python train.py --encoder_activation="gelu" --encoder_inner_norm=false --text_encoder_layers=7
Rows from block 4 of the text encoder of a small contrastive audio-text model, named by matrix and row number. Rows with one number belong to one neuron. Each number is 200 + 20 x the weight over its row's rms, rounded and kept within 0 to 999. All counts start at 0.
Before each neuron's rows are labels from the 100 texts, of 14848, where the neuron reaches its highest value: "tokens" is the input token at the peak. Only what is clearly more common there than usual is listed. The data: struck, bounced, scraped and rolled objects made by modal synthesis. In brackets: how many of the 100, against the usual share in percent.
# fc1: MLP up (text_encoder.blocks.4.mlp.fc1.weight, 960x320), inputs 107-213
# fc2: MLP down (text_encoder.blocks.4.mlp.fc2.weight, 320x960, transposed), outputs 107-213

tokens: "," (62 vs 21.8); "quiet" (38 vs 2)
fc1.425,228,200,242,150,200,200,200,200,200,200,200,200,247,238,200,200,186,184,200,200,249,200,200,200,164,200,126,200,131,241,214,167,229,269,199,200,200,200,200,200,216,235,200,200,200,275,200,215,211,200,200,200,200,200,200,142,200,200,200,200,192,200,200,200,200,201,200,200,249,200,200,200,200,159,223,200,200,200,200,200,215,200,200,200,200,238,200,200,200,200,200,200,192,200,165,200,200,157,200,200,200,200,200,200,152,200,252
fc2.425,200,200,180,200,200,197,215,266,200,252,200,192,200,200,200,200,200,200,211,190,200,200,200,200,200,200,200,200,200,200,232,214,200,200,202,200,200,223,224,200,200,233,203,200,200,200,238,200,200,200,200,200,240,231,200,200,200,200,200,200,200,210,200,224,200,200,175,200,135,190,200,200,200,200,200,207,161,240,251,181,195,200,213,200,181,200,200,200,239,200,200,200,230,200,200,168,193,200,200,195,192,241,200,215,200,200,170

tokens: "a" (100 vs 1.7)
fc1.182,200,200,200,171,193,225,200,219,200,200,116,187,200,200,200,200,200,200,176,200,200,200,200,171,200,184,200,200,178,200,200,200,200,200,200,200,200,200,202,232,206,200,217,184,201,200,192,178,153,200,263,200,200,200,225,200,200,200,200,200,200,200,200,200,200,200,200,171,169,200,200,174,200,167,200,166,278,200,200,202,200,200,157,246,230,200,200,171,200,200,200,200,200,206,200,243,200,200,227,200,200,200,125,200,200,213,200
fc2.182,200,200,200,200,174,200,200,182,200,197,246,200,200,200,200,200,200,200,200,200,200,200,187,200,200,200,200,200,208,175,200,254,200,200,253,200,223,200,200,203,200,200,200,204,200,200,200,178,200,200,200,166,126,200,200,200,203,200,200,216,222,204,200,200,200,234,207,200,200,168,200,200,200,200,208,200,200,200,200,200,219,200,200,200,217,258,241,200,215,200,200,168,200,200,200,200,200,200,200,200,252,200,200,200,200,110,200

tokens: "with" (53 vs 2.3); "hum" (21 vs 0.6); "mains" (14 vs 0.6); "thin" (8 vs 0.8)
fc1.448,200,162,200,232,201,243,200,200,200,210,200,200,200,200,200,200,200,140,174,195,203,200,200,200,200,244,200,200,200,193,200,200,200,241,200,200,200,200,205,200,200,200,183,225,170,200,200,200,189,200,154,200,200,200,200,200,200,200,200,210,200,200,200,217,163,200,200,186,200,234,200,200,177,248,200,200,177,200,200,200,200,200,200,200,211,190,184,194,247,200,200,200,200,189,200,200,200,200,200,200,130,209,200,256,212,161,209
fc2.448,200,200,200,200,200,200,213,200,200,245,215,188,180,200,200,200,215,259,200,200,200,121,200,270,200,213,200,200,200,200,200,146,200,200,200,200,200,200,200,221,200,200,257,138,200,184,200,210,200,200,200,200,200,200,200,200,200,200,200,200,200,183,200,200,200,200,200,200,171,200,200,200,200,200,200,200,264,200,200,200,200,200,200,200,200,209,200,200,200,200,200,205,212,200,200,200,200,200,200,200,200,240,200,200,200,200,200

tokens: "a" (65 vs 1.7); "clipped" (15 vs 0.5)
fc1.229,200,200,200,200,259,206,200,220,238,157,185,200,200,200,200,200,200,200,200,200,200,200,200,159,200,200,200,160,200,200,200,200,200,181,200,200,200,200,200,200,169,197,200,200,200,221,165,200,200,200,200,200,203,215,200,200,200,217,200,200,200,200,164,231,200,200,200,200,200,200,200,212,200,123,184,220,200,200,254,200,199,200,142,200,200,150,143,221,245,200,200,200,200,200,200,200,250,200,200,200,172,200,200,200,200,203,200
fc2.229,200,155,235,212,200,200,200,200,200,200,200,200,200,200,205,200,210,200,200,200,200,200,200,200,200,200,258,236,200,200,200,210,200,200,200,200,208,200,200,200,256,200,200,161,204,200,200,200,200,281,200,200,200,200,200,200,200,228,200,200,200,239,200,200,200,200,192,242,225,200,200,197,172,200,200,200,200,200,200,200,200,200,200,191,200,200,200,154,200,200,200,214,195,226,200,150,200,200,200,240,200,200,200,260,200,200,200

tokens: "reverberant" (67 vs 1.7); "<end>" (27 vs 6.8)
fc1.94,128,200,200,200,200,200,200,200,200,200,200,200,137,200,200,200,200,200,200,200,200,200,180,200,200,200,200,200,138,200,200,182,200,200,203,200,200,222,200,200,200,200,183,200,190,179,200,200,200,200,200,193,200,200,200,200,200,200,200,200,156,200,200,200,200,183,200,200,200,200,200,200,228,200,200,200,200,200,190,200,200,200,210,205,200,208,225,200,202,200,200,200,200,166,200,200,200,200,200,200,179,200,234,200,200,200,200
fc2.94,209,200,200,200,200,200,200,200,221,162,200,154,200,200,232,153,200,200,163,200,200,200,190,181,159,200,200,231,254,245,189,200,200,200,161,200,189,169,152,199,200,200,200,200,200,200,200,200,200,178,225,200,200,134,201,192,200,205,205,200,158,200,200,200,200,200,200,200,200,200,226,200,200,200,200,200,165,200,221,213,200,200,200,200,200,200,200,200,172,200,161,200,200,200,200,200,200,200,172,225,200,249,209,200,200,161,200

tokens: "a" (100 vs 1.7)
fc1.251,200,200,200,200,200,200,200,200,200,200,200,200,239,188,200,200,200,200,200,200,224,161,200,200,200,200,230,185,138,200,200,200,200,200,200,200,200,186,256,200,200,241,200,200,200,206,213,200,200,231,227,200,200,219,200,200,193,200,222,200,200,188,175,226,200,200,236,193,200,200,196,157,200,225,200,200,200,180,200,200,200,200,200,200,251,200,200,153,200,200,200,200,200,200,232,182,200,200,200,200,245,200,200,200,198,200,200
fc2.251,172,200,269,200,200,200,263,232,200,200,200,200,206,235,200,205,192,200,221,212,202,200,162,200,158,200,163,233,200,200,200,200,172,200,227,200,225,250,200,200,183,250,187,228,199,245,200,200,200,200,224,200,200,200,200,209,200,166,194,200,200,200,218,185,218,227,200,207,195,200,200,200,205,200,208,240,200,200,200,221,214,167,243,200,205,200,200,200,200,208,200,200,219,193,200,208,200,200,200,200,155,167,206,251,175,77,200

tokens: "," (50 vs 21.8); "<end>" (29 vs 6.8); "pink" (9 vs 0.6)
fc1.210,202,200,200,151,200,200,200,200,200,200,200,174,200,200,235,184,200,200,200,200,200,200,200,200,200,208,243,200,200,117,142,200,162,200,200,200,200,196,200,200,200,129,200,200,160,230,200,200,193,243,200,192,157,200,193,169,192,200,200,200,203,200,200,200,200,200,226,157,200,200,200,184,226,200,200,200,219,200,195,200,200,234,200,200,200,200,200,201,200,200,200,226,200,200,200,200,200,200,200,210,223,200,200,200,236,200,200
fc2.210,200,200,243,200,254,239,200,200,200,207,194,187,215,249,180,235,200,200,200,200,204,213,199,200,200,200,200,168,200,200,260,200,200,189,200,246,192,200,200,200,196,221,200,209,246,195,216,200,200,162,185,200,200,200,200,174,200,200,200,232,200,201,200,178,200,200,200,200,200,200,200,193,200,200,204,200,200,200,200,168,198,200,200,157,200,205,200,249,200,128,200,200,234,160,200,200,193,153,192,200,200,200,200,200,200,200,237

tokens: "a" (54 vs 1.7); "<end>" (46 vs 6.8)
fc1.385,200,203,200,200,200,200,262,192,200,200,153,200,200,200,166,255,200,200,200,200,200,200,200,200,200,200,200,212,107,200,200,200,232,200,187,200,292,256,200,200,105,200,217,173,200,190,200,221,200,200,190,137,200,200,200,165,200,200,200,200,199,200,200,200,205,200,209,200,200,200,200,200,200,200,249,200,172,200,262,200,200,197,200,200,200,245,200,200,232,200,200,200,200,200,200,195,200,200,200,171,200,200,200,200,230,205,200
fc2.385,200,179,215,200,262,200,200,200,200,200,200,200,200,200,200,127,200,200,200,200,200,222,200,200,200,110,200,200,214,200,200,200,204,200,200,200,200,200,200,200,200,200,200,118,200,200,200,200,200,185,220,195,120,200,200,194,200,200,200,200,200,200,200,200,200,163,200,256,200,200,208,200,200,200,200,200,200,200,200,200,142,200,200,200,200,200,200,200,200,200,228,200,200,200,200,200,200,126,200,200,200,200,200,200,200,200,200

tokens: "<end>" (70 vs 6.8)
fc1.562,206,200,200,200,179,228,211,200,200,145,232,200,200,237,200,200,261,200,200,158,200,200,210,200,200,247,200,200,200,200,200,200,193,200,200,248,200,200,200,200,200,200,208,200,184,166,254,200,200,200,200,200,200,200,200,227,244,184,200,200,261,200,200,200,200,200,200,159,200,223,200,200,200,200,200,200,200,224,205,202,200,200,180,200,200,200,200,194,224,200,200,197,249,200,200,200,200,200,201,200,223,217,200,200,260,200,177
fc2.562,236,200,200,200,199,193,169,200,200,200,252,200,200,200,200,200,200,200,161,240,212,200,200,200,200,200,255,200,167,215,200,166,200,200,200,200,200,200,203,200,200,248,200,200,200,200,200,134,200,217,200,200,228,200,232,200,158,200,220,200,200,200,200,154,200,177,200,200,228,216,200,200,186,209,200,200,200,190,200,171,200,200,191,200,200,200,232,187,200,200,200,200,200,200,200,200,200,200,200,184,200,190,200,200,200,170,200

tokens: "muffled" (89 vs 0.8); "thin" (11 vs 0.8)
fc1.752,233,200,222,200,200,200,212,200,220,200,200,200,200,200,200,200,200,200,228,200,177,193,157,200,200,200,176,217,200,189,200,200,200,200,228,200,200,200,200,200,259,200,200,200,200,200,200,200,163,200,200,200,200,200,200,200,200,200,200,200,174,151,200,200,200,200,216,200,200,200,200,200,200,200,192,200,200,200,200,200,246,200,200,200,135,200,148,179,200,200,200,200,244,200,197,230,200,211,200,200,248,200,200,177,200,200,167
fc2.752,200,200,185,200,131,200,200,200,200,200,245,200,227,200,200,200,177,200,200,200,200,200,200,200,173,200,200,200,200,200,200,200,200,200,200,200,200,200,200,175,209,228,196,200,213,200,249,226,200,200,200,200,200,162,174,200,200,200,272,200,200,210,200,200,200,200,179,219,161,200,214,188,167,200,200,200,200,192,208,200,200,200,200,212,200,200,200,156,167,200,200,200,148,200,200,200,200,200,132,200,200,200,200,200,207,200,200

tokens: "<end>" (100 vs 6.8)
fc1.688,200,200,200,200,200,200,196,200,200,214,200,215,200,200,200,200,200,200,169,200,200,200,200,200,196,200,200,200,200,200,200,200,202,213,200,200,200,132,200,200,178,200,200,150,200,200,238,200,200,200,265,200,236,200,200,203,167,221,200,200,238,200,200,232,230,200,200,200,205,200,200,205,215,200,200,200,200,235,200,200,200,200,200,178,200,200,200,150,200,200,200,200,207,200,202,200,200,200,200,200,200,200,200,200,200,200,200
fc2.688,200,200,200,200,178,159,200,200,200,200,200,200,200,200,200,200,200,169,200,200,200,201,136,189,200,200,200,200,143,200,165,200,200,268,200,200,200,274,200,200,200,225,200,200,200,200,200,200,202,200,176,200,200,200,146,200,200,216,200,232,200,200,200,200,200,200,200,230,200,200,200,216,200,232,178,200,200,200,200,200,188,200,200,200,224,151,200,195,200,171,200,200,200,200,200,200,200,200,168,200,200,241,200,200,200,200,200

tokens: "reverberant" (76 vs 1.7); "<end>" (24 vs 6.8)
fc1.97,181,200,200,197,157,185,255,245,200,198,160,211,200,200,286,173,200,210,200,162,200,200,200,246,200,200,200,234,200,200,200,200,201,258,200,200,200,200,200,170,180,200,200,200,200,200,192,200,200,200,200,200,170,242,200,200,200,200,225,198,200,155,235,200,200,200,200,200,200,260,163,200,200,200,200,206,200,200,200,200,200,200,200,200,200,192,200,200,200,200,200,200,200,200,200,200,200,200,200,200,264,200,200,200,148,200,200
fc2.97,200,200,200,200,200,230,200,200,200,175,200,186,200,200,200,200,200,265,200,200,200,222,200,177,199,200,200,200,200,200,233,200,200,247,200,200,288,200,200,200,200,253,230,198,200,200,200,191,188,249,200,195,200,200,173,210,200,200,200,200,200,200,149,200,200,200,200,200,200,200,177,200,182,224,200,200,200,200,170,200,200,200,228,200,182,200,200,200,200,200,179,200,200,200,245,200,200,200,200,200,117,200,173,200,194,200,232

tokens: "<end>" (93 vs 6.8)
fc1.587,200,200,200,200,200,271,200,200,208,196,200,200,200,200,200,200,200,200,200,154,251,200,200,200,200,197,200,244,185,175,200,200,200,244,124,200,200,153,200,200,200,262,200,200,200,224,191,200,226,200,200,200,200,200,200,200,200,200,200,200,179,200,138,224,200,121,200,200,200,166,200,200,200,200,200,200,120,196,200,147,182,200,200,224,171,200,170,135,200,200,200,200,202,200,156,228,200,173,200,200,200,200,165,200,200,200,200
fc2.587,200,205,200,200,200,200,200,216,191,200,200,206,200,236,200,221,200,225,201,200,154,200,200,197,160,200,199,200,200,261,233,170,200,162,200,212,200,200,200,200,173,168,164,200,193,200,200,200,204,176,200,200,200,224,200,257,200,189,200,200,204,200,200,209,166,189,147,200,233,200,217,187,200,200,200,83,200,200,229,200,200,200,210,200,200,200,196,238,200,200,200,169,112,200,249,200,212,200,200,200,218,200,200,200,213,200,200

tokens: "," (96 vs 21.8)
fc1.258,200,200,200,124,174,200,200,293,200,200,210,200,200,253,200,145,171,183,269,200,200,200,200,200,200,172,200,175,200,200,217,200,200,178,200,200,182,200,209,118,200,212,200,200,223,189,163,200,200,200,226,186,200,207,200,200,200,200,200,200,243,200,200,200,191,173,151,302,212,178,200,200,203,200,288,200,200,263,200,200,200,200,200,148,200,220,252,200,233,200,179,200,200,200,200,200,200,182,200,200,200,200,200,200,200,200,200
fc2.258,218,200,201,200,200,200,200,200,200,200,201,209,200,182,200,200,221,200,200,200,228,211,200,200,177,200,200,215,164,178,200,200,200,200,200,200,200,205,200,237,200,229,200,200,167,200,200,200,200,164,200,200,234,200,200,200,224,200,206,291,224,200,200,200,114,182,200,190,200,200,176,149,200,193,200,200,194,187,200,200,200,200,229,200,200,200,223,200,200,200,200,200,200,161,200,200,200,200,200,200,200,222,200,200,216,200,200

tokens: "muffled" (94 vs 0.8)
fc1.239,200,200,200,196,200,200,200,165,200,200,200,233,200,200,222,200,200,219,200,200,190,200,200,200,255,200,200,200,200,200,200,144,200,242,201,207,200,200,216,184,241,200,164,200,200,200,200,200,216,162,200,195,200,200,185,200,199,200,220,200,200,250,200,200,225,200,200,200,200,200,200,187,200,200,200,200,240,192,200,239,200,200,200,200,193,187,200,200,200,200,204,200,200,166,200,200,200,200,200,200,163,200,190,200,200,200,285
fc2.239,200,264,200,200,200,200,287,200,200,200,200,200,200,200,173,200,200,200,200,200,200,200,200,200,200,200,122,200,200,181,225,200,200,200,200,200,207,200,200,200,200,200,200,200,179,200,200,200,200,200,200,200,200,200,200,200,198,200,200,200,200,131,200,200,203,180,200,174,200,200,200,235,200,200,249,205,200,200,200,200,161,200,200,195,200,200,200,200,199,200,200,135,200,200,200,206,200,200,181,200,200,200,217,200,200,200,181

tokens: "muffled" (97 vs 0.8)
fc1.502,200,213,194,200,200,200,200,281,142,200,200,200,200,200,200,200,183,200,200,274,200,200,200,200,200,200,201,166,152,200,200,195,200,200,200,200,200,200,273,200,200,130,225,200,200,200,200,191,200,200,200,200,193,196,200,186,200,137,318,187,216,200,135,200,200,200,200,200,250,200,200,200,200,200,200,200,200,200,200,235,200,200,220,221,200,200,200,200,200,200,200,228,200,200,200,172,222,200,200,200,200,200,200,200,200,193,200
fc2.502,200,228,202,200,211,200,156,146,200,200,232,176,147,200,229,252,245,200,159,200,200,200,200,200,200,200,200,200,230,229,202,200,200,209,200,200,161,200,200,136,243,200,200,200,200,200,200,200,200,200,200,200,181,200,200,200,200,185,182,241,200,206,218,200,200,200,200,200,200,200,188,200,200,200,200,200,200,193,200,200,200,200,166,157,200,200,200,200,217,200,271,200,200,200,181,200,200,200,201,200,200,200,200,218,201,200,200

tokens: "with" (84 vs 2.3); "mains" (14 vs 0.6)
fc1.217,200,174,303,200,119,200,200,200,200,196,211,200,200,200,257,200,200,137,238,200,228,200,224,200,200,200,200,199,176,200,200,133,194,200,191,200,223,200,200,200,200,129,200,200,235,200,202,200,200,200,200,189,195,200,200,200,202,200,200,200,200,204,200,200,200,262,205,200,200,200,202,172,200,253,199,200,200,200,217,200,200,200,200,257,229,200,200,200,200,200,237,200,200,214,200,200,209,200,232,176,200,200,200,200,200,200,214
fc2.217,200,182,190,196,200,222,246,205,194,203,201,200,200,252,200,200,200,200,151,200,200,180,200,208,164,234,161,200,189,188,161,204,200,181,200,200,203,200,200,190,200,200,200,223,200,200,200,185,238,259,200,207,200,200,185,200,200,178,157,194,203,252,200,127,200,152,200,231,200,200,200,200,228,200,200,197,200,155,200,200,185,200,237,200,200,214,200,200,150,200,200,200,215,192,200,200,193,211,200,200,200,169,219,281,200,130,200

tokens: "," (100 vs 21.8)
fc1.436,200,200,200,192,217,200,200,168,200,200,200,200,200,200,200,200,200,200,153,143,200,154,209,200,200,200,168,200,200,173,200,200,200,212,200,200,262,213,200,200,200,200,200,200,200,229,200,200,200,171,200,224,200,200,200,200,200,126,200,189,240,211,200,200,200,200,200,200,182,200,196,200,200,251,200,200,200,200,171,200,200,200,200,200,299,191,168,200,200,200,200,200,269,200,200,200,200,200,200,157,200,200,200,174,200,260,200
fc2.436,200,200,200,226,200,217,202,200,200,200,172,200,197,186,228,143,200,181,200,193,200,246,171,200,162,144,228,200,200,200,200,200,200,200,200,200,186,194,200,200,227,205,200,206,200,220,200,143,188,200,200,208,161,210,174,245,160,155,213,200,200,200,190,207,230,185,200,200,200,200,200,200,267,158,193,200,200,200,200,200,200,200,210,200,158,162,181,200,200,200,210,200,200,200,200,200,189,134,213,200,200,200,238,238,230,169,149

tokens: "with" (100 vs 2.3)
fc1.153,200,200,221,200,224,200,200,210,261,184,150,200,198,200,200,200,168,200,200,200,207,200,200,200,200,200,200,200,200,200,200,247,200,223,187,200,200,192,200,200,167,197,204,200,239,200,200,240,200,287,200,200,200,200,102,200,200,200,200,200,173,200,175,200,200,200,251,200,230,166,231,218,200,200,186,200,267,200,200,200,245,200,192,225,191,207,200,200,171,200,200,200,200,200,232,200,200,200,229,200,200,200,200,200,200,200,200
fc2.153,123,200,200,200,200,200,200,200,189,200,200,200,200,200,200,200,208,200,200,200,200,200,200,200,200,200,200,200,200,200,125,200,200,200,200,200,254,200,200,200,200,200,200,200,200,200,200,200,228,200,234,200,200,200,200,200,200,200,235,200,162,200,200,200,200,200,200,200,200,200,200,200,200,200,200,200,200,200,200,200,200,200,200,200,247,200,200,191,200,200,200,200,191,200,200,200,255,200,200,200,200,200,200,200,200,200,184

tokens: "a" (92 vs 1.7); "mains" (8 vs 0.6)
fc1.620,200,200,200,200,268,200,200,200,200,209,168,200,200,163,200,200,200,253,200,200,200,200,200,150,135,200,200,200,200,181,169,200,200,238,194,200,216,200,200,200,181,200,200,200,200,200,216,155,200,200,200,200,200,236,127,148,200,200,200,200,200,200,200,200,200,214,200,200,200,200,238,200,200,253,200,200,200,200,200,200,200,200,200,200,200,249,200,200,201,200,200,200,200,257,200,200,200,199,200,216,200,237,200,200,200,200,200
fc2.620,200,170,200,200,200,200,259,200,200,200,240,200,200,200,200,233,200,200,200,200,200,200,170,200,200,200,200,189,200,200,209,258,200,180,200,200,200,200,200,208,177,200,221,200,179,200,246,200,257,200,200,230,200,200,200,200,200,173,232,155,161,210,200,200,200,200,200,200,200,241,200,200,179,220,211,200,200,199,200,200,200,200,163,277,193,166,200,200,200,200,200,200,200,200,204,199,170,200,200,200,244,200,200,171,200,163,190

tokens: "with" (78 vs 2.3); "mains" (12 vs 0.6)
fc1.667,200,145,228,200,200,230,200,200,200,253,200,200,200,200,200,200,200,200,200,200,200,200,200,200,223,200,200,200,200,200,200,200,200,200,200,200,200,200,183,175,200,200,224,200,200,200,200,200,200,200,200,200,200,200,200,128,200,200,200,200,200,195,200,200,200,200,200,221,171,200,216,200,155,200,200,200,200,200,200,200,200,233,200,206,216,184,200,200,200,200,200,200,193,200,211,200,200,200,200,200,200,200,230,200,200,153,200
fc2.667,200,198,200,200,196,200,223,189,200,200,200,200,97,195,200,200,200,200,200,200,200,200,173,200,172,200,200,200,200,200,200,200,200,200,205,165,200,200,200,230,151,228,200,200,171,200,200,200,200,200,200,200,200,200,200,200,200,198,200,228,200,186,200,200,200,251,170,213,200,200,200,218,200,200,200,200,200,200,200,200,200,216,200,200,200,212,200,158,200,200,200,200,200,200,175,200,185,200,212,154,200,200,189,187,200,212,200

tokens: "<end>" (97 vs 6.8)
fc1.341,200,202,200,200,239,200,200,200,200,200,160,200,200,222,148,200,200,202,176,200,200,200,200,200,146,200,200,169,275,200,200,200,200,200,261,200,233,200,200,145,218,200,200,241,200,216,241,220,200,200,200,221,200,200,200,233,200,200,201,200,200,185,200,200,200,200,200,200,200,237,200,240,252,200,150,200,121,200,200,167,200,200,200,200,200,179,200,200,226,200,157,200,219,200,188,200,200,200,200,200,200,200,200,200,200,200,200
fc2.341,200,200,200,200,200,211,200,200,169,291,219,200,200,200,200,203,200,200,200,200,200,184,200,161,200,200,200,167,200,255,238,200,143,136,131,200,200,200,200,200,200,200,226,200,200,246,200,200,200,200,200,214,200,200,200,200,200,200,200,200,200,200,214,200,200,200,200,200,200,200,200,200,200,200,200,200,225,200,200,200,200,230,200,152,127,200,219,200,200,200,200,261,173,162,200,200,200,200,200,200,191,200,200,200,149,200,200

tokens: "muffled" (95 vs 0.8)
fc1.679,177,200,200,200,198,186,200,200,200,200,200,200,200,147,200,200,185,200,161,200,129,195,200,260,200,200,200,200,200,200,200,200,200,200,200,200,200,181,200,200,200,218,182,191,200,200,200,235,200,200,200,200,200,177,199,200,200,200,200,189,200,262,215,228,241,200,217,170,226,200,181,183,200,200,200,223,200,200,200,217,213,258,200,259,200,168,135,200,200,155,200,250,200,178,202,177,200,200,200,200,196,185,200,200,200,200,213
fc2.679,260,236,200,200,200,164,215,200,200,200,182,200,226,274,200,206,200,175,204,200,200,200,200,200,200,188,200,191,200,200,200,200,200,211,200,200,200,169,220,200,200,212,185,191,200,235,200,200,200,200,174,200,200,200,200,200,228,200,200,200,200,200,108,200,164,211,182,197,218,200,251,200,200,191,226,200,200,200,200,200,128,162,242,181,200,200,238,200,200,204,214,174,200,182,178,232,200,188,231,213,200,181,200,191,200,204,200

tokens: "steel" (99 vs 1.1)
fc1.422,200,247,200,173,200,200,200,225,200,210,200,200,214,182,283,200,200,147,210,200,194,147,200,200,200,211,200,200,200,200,218,193,200,200,189,239,173,200,182,200,200,200,200,200,200,210,203,157,234,200,200,174,210,188,187,193,200,200,200,200,200,200,219,202,200,222,200,212,262,200,200,200,200,200,200,200,123,200,173,200,207,226,207,200,200,200,200,214,200,186,200,200,200,200,200,260,200,200,200,200,161,200,200,200,204,200,173
fc2.422,200,257,206,200,200,164,200,200,200,200,200,200,200,200,200,200,200,198,200,160,200,200,200,200,303,200,184,217,179,200,200,198,287,254,200,226,206,200,200,223,200,200,200,200,200,116,200,249,200,200,189,208,200,200,200,200,200,200,200,200,200,200,200,200,200,163,200,165,200,184,200,200,200,200,200,256,200,200,210,200,200,200,200,182,200,200,200,200,257,200,200,200,232,200,176,174,182,200,200,200,200,177,210,200,200,200,200

tokens: "muffled" (90 vs 0.8)
fc1.77,200,200,157,269,200,140,193,158,200,200,139,192,268,200,200,200,201,169,200,200,200,200,200,200,200,177,200,200,200,106,200,152,200,200,200,200,200,222,215,200,200,200,200,247,152,200,235,200,220,200,194,200,200,200,200,200,200,178,184,191,200,205,200,200,200,196,200,214,200,204,200,200,193,200,200,200,200,200,200,200,200,200,222,283,183,200,200,200,200,200,203,200,200,218,269,200,200,200,200,200,200,247,200,200,200,221,224
fc2.77,200,265,200,200,200,160,200,224,209,200,200,200,200,200,200,200,200,200,187,200,200,206,200,200,200,200,200,200,200,200,200,200,200,200,184,179,200,200,200,200,200,200,200,116,200,200,200,143,200,200,200,200,200,200,200,283,200,200,156,231,200,150,200,200,200,200,183,200,237,200,200,200,200,200,200,200,200,200,200,207,200,200,151,200,200,200,195,200,200,196,200,200,200,200,95,200,200,260,200,200,200,200,200,200,200,200,200

tokens: "<end>" (66 vs 6.8); "in" (18 vs 1.7); "rumble" (8 vs 0.6)
fc1.27,169,245,200,234,200,200,200,200,200,200,206,173,200,200,229,157,255,200,200,200,214,200,186,200,200,200,216,200,189,200,200,205,70,200,200,200,200,200,200,200,200,200,199,200,200,200,199,200,200,226,200,200,200,186,181,200,200,170,200,200,243,200,123,136,200,200,200,200,200,200,200,201,200,200,200,200,200,200,200,200,200,200,200,200,200,200,271,200,200,189,200,200,200,200,200,186,200,200,200,235,200,200,232,156,217,200,200
fc2.27,200,200,230,200,200,174,200,200,200,139,200,200,200,200,202,216,200,200,200,178,200,219,200,268,200,183,200,200,200,148,199,200,200,200,200,216,200,190,225,189,200,193,200,200,200,228,200,200,200,214,182,231,200,232,200,164,200,230,200,200,178,200,200,200,182,205,200,200,200,187,200,188,198,174,200,213,203,179,200,200,200,200,199,199,209,200,200,177,162,206,206,223,140,200,200,200,183,198,200,200,200,200,200,216,200,209,200

tokens: "<end>" (58 vs 6.8); "muffled" (24 vs 0.8); "pink" (17 vs 0.6)
fc1.124,168,200,200,200,200,214,213,200,200,213,200,200,200,200,200,200,200,200,200,200,200,200,200,200,200,200,200,200,200,200,204,161,200,209,213,149,200,228,119,200,200,200,176,200,136,200,178,200,200,284,105,200,247,161,192,225,200,200,162,200,200,122,200,200,200,200,144,200,200,151,215,227,200,200,200,272,200,200,200,200,200,200,200,200,200,200,200,213,200,179,200,200,200,200,180,200,200,200,200,200,200,200,222,177,200,200,257
fc2.124,200,180,200,200,200,164,200,200,200,200,231,200,200,200,200,200,200,200,200,200,203,200,200,252,200,200,200,144,200,200,111,200,204,200,251,200,200,200,200,200,238,200,200,200,200,200,179,200,200,200,200,200,200,255,200,220,200,225,200,200,229,200,200,232,200,200,200,200,200,200,200,200,263,200,208,200,200,200,200,200,187,200,200,176,200,200,191,200,200,200,200,200,200,200,200,200,288,200,200,285,200,192,200,227,200,200,200

tokens: "a" (72 vs 1.7); "muffled" (19 vs 0.8)
fc1.728,200,151,200,200,200,200,200,209,223,169,200,200,232,200,200,200,200,200,200,200,200,200,204,200,200,231,200,178,175,200,200,200,200,200,246,274,200,200,200,199,200,200,200,153,200,200,200,200,200,200,273,200,200,227,200,200,200,199,200,225,180,164,200,222,200,200,233,200,155,225,200,200,194,200,200,200,200,200,200,200,200,200,200,276,200,201,200,204,200,200,200,200,197,264,200,202,111,161,200,200,200,200,200,200,200,200,200
fc2.728,200,200,169,217,200,202,200,200,174,200,200,254,200,200,198,218,234,200,200,188,196,200,234,200,200,183,200,200,200,147,200,200,200,200,137,147,203,200,226,162,192,200,200,200,200,200,200,202,172,200,221,200,238,200,200,192,200,200,200,140,200,200,200,200,235,200,223,200,194,172,200,177,200,213,155,200,200,200,200,200,200,200,200,143,164,200,208,174,200,162,201,196,200,162,200,200,200,200,200,136,200,200,203,193,200,200,200

tokens: "<end>" (90 vs 6.8); "clipped" (10 vs 0.5)
fc1.711,200,200,200,200,255,200,203,200,200,186,200,204,200,200,175,200,200,178,223,166,168,200,200,225,200,200,213,200,181,200,200,158,200,200,200,200,200,200,200,200,200,200,200,200,200,151,200,165,200,200,200,328,200,200,200,199,200,167,188,198,200,200,217,200,200,200,184,213,200,200,200,200,200,212,200,200,203,235,189,200,200,200,200,200,200,200,200,200,263,275,200,200,200,200,173,199,200,215,203,205,200,200,200,200,239,257,200
fc2.711,223,170,152,200,200,200,200,200,200,200,200,264,200,200,200,227,200,170,211,200,200,200,200,200,193,200,200,200,200,238,105,200,213,200,209,200,154,200,162,200,175,123,200,148,200,200,200,167,200,200,200,200,200,200,200,200,200,200,200,200,200,200,200,200,213,200,200,200,200,200,200,200,200,247,200,221,239,229,200,200,200,200,200,162,200,200,200,200,200,126,200,188,200,200,235,176,200,200,200,200,164,200,200,200,186,205,257

tokens: "with" (75 vs 2.3); "bouncing" (25 vs 1.4)
fc1.391,200,156,200,200,185,223,200,200,200,200,200,200,200,235,200,200,200,200,200,200,200,288,200,211,173,200,200,200,233,200,200,200,200,200,200,200,223,200,200,200,200,200,200,200,200,200,173,190,200,200,258,212,200,200,157,200,200,200,200,200,200,152,200,194,200,200,200,200,200,200,191,200,200,200,200,200,200,200,205,200,200,188,120,200,200,222,200,200,178,200,200,200,262,200,230,200,200,200,200,200,200,200,186,200,200,200,200
fc2.391,200,200,200,200,200,145,131,200,200,200,200,200,200,200,245,222,200,140,192,200,200,200,200,200,186,200,200,200,200,227,200,257,200,200,200,200,200,200,301,208,197,200,200,200,180,200,200,200,200,200,200,200,200,200,200,179,236,200,200,200,243,200,200,200,200,261,158,195,200,200,200,200,200,200,160,168,180,160,247,200,200,200,200,200,200,164,200,200,175,200,200,226,200,200,200,148,200,197,200,207,200,200,200,200,199,200,225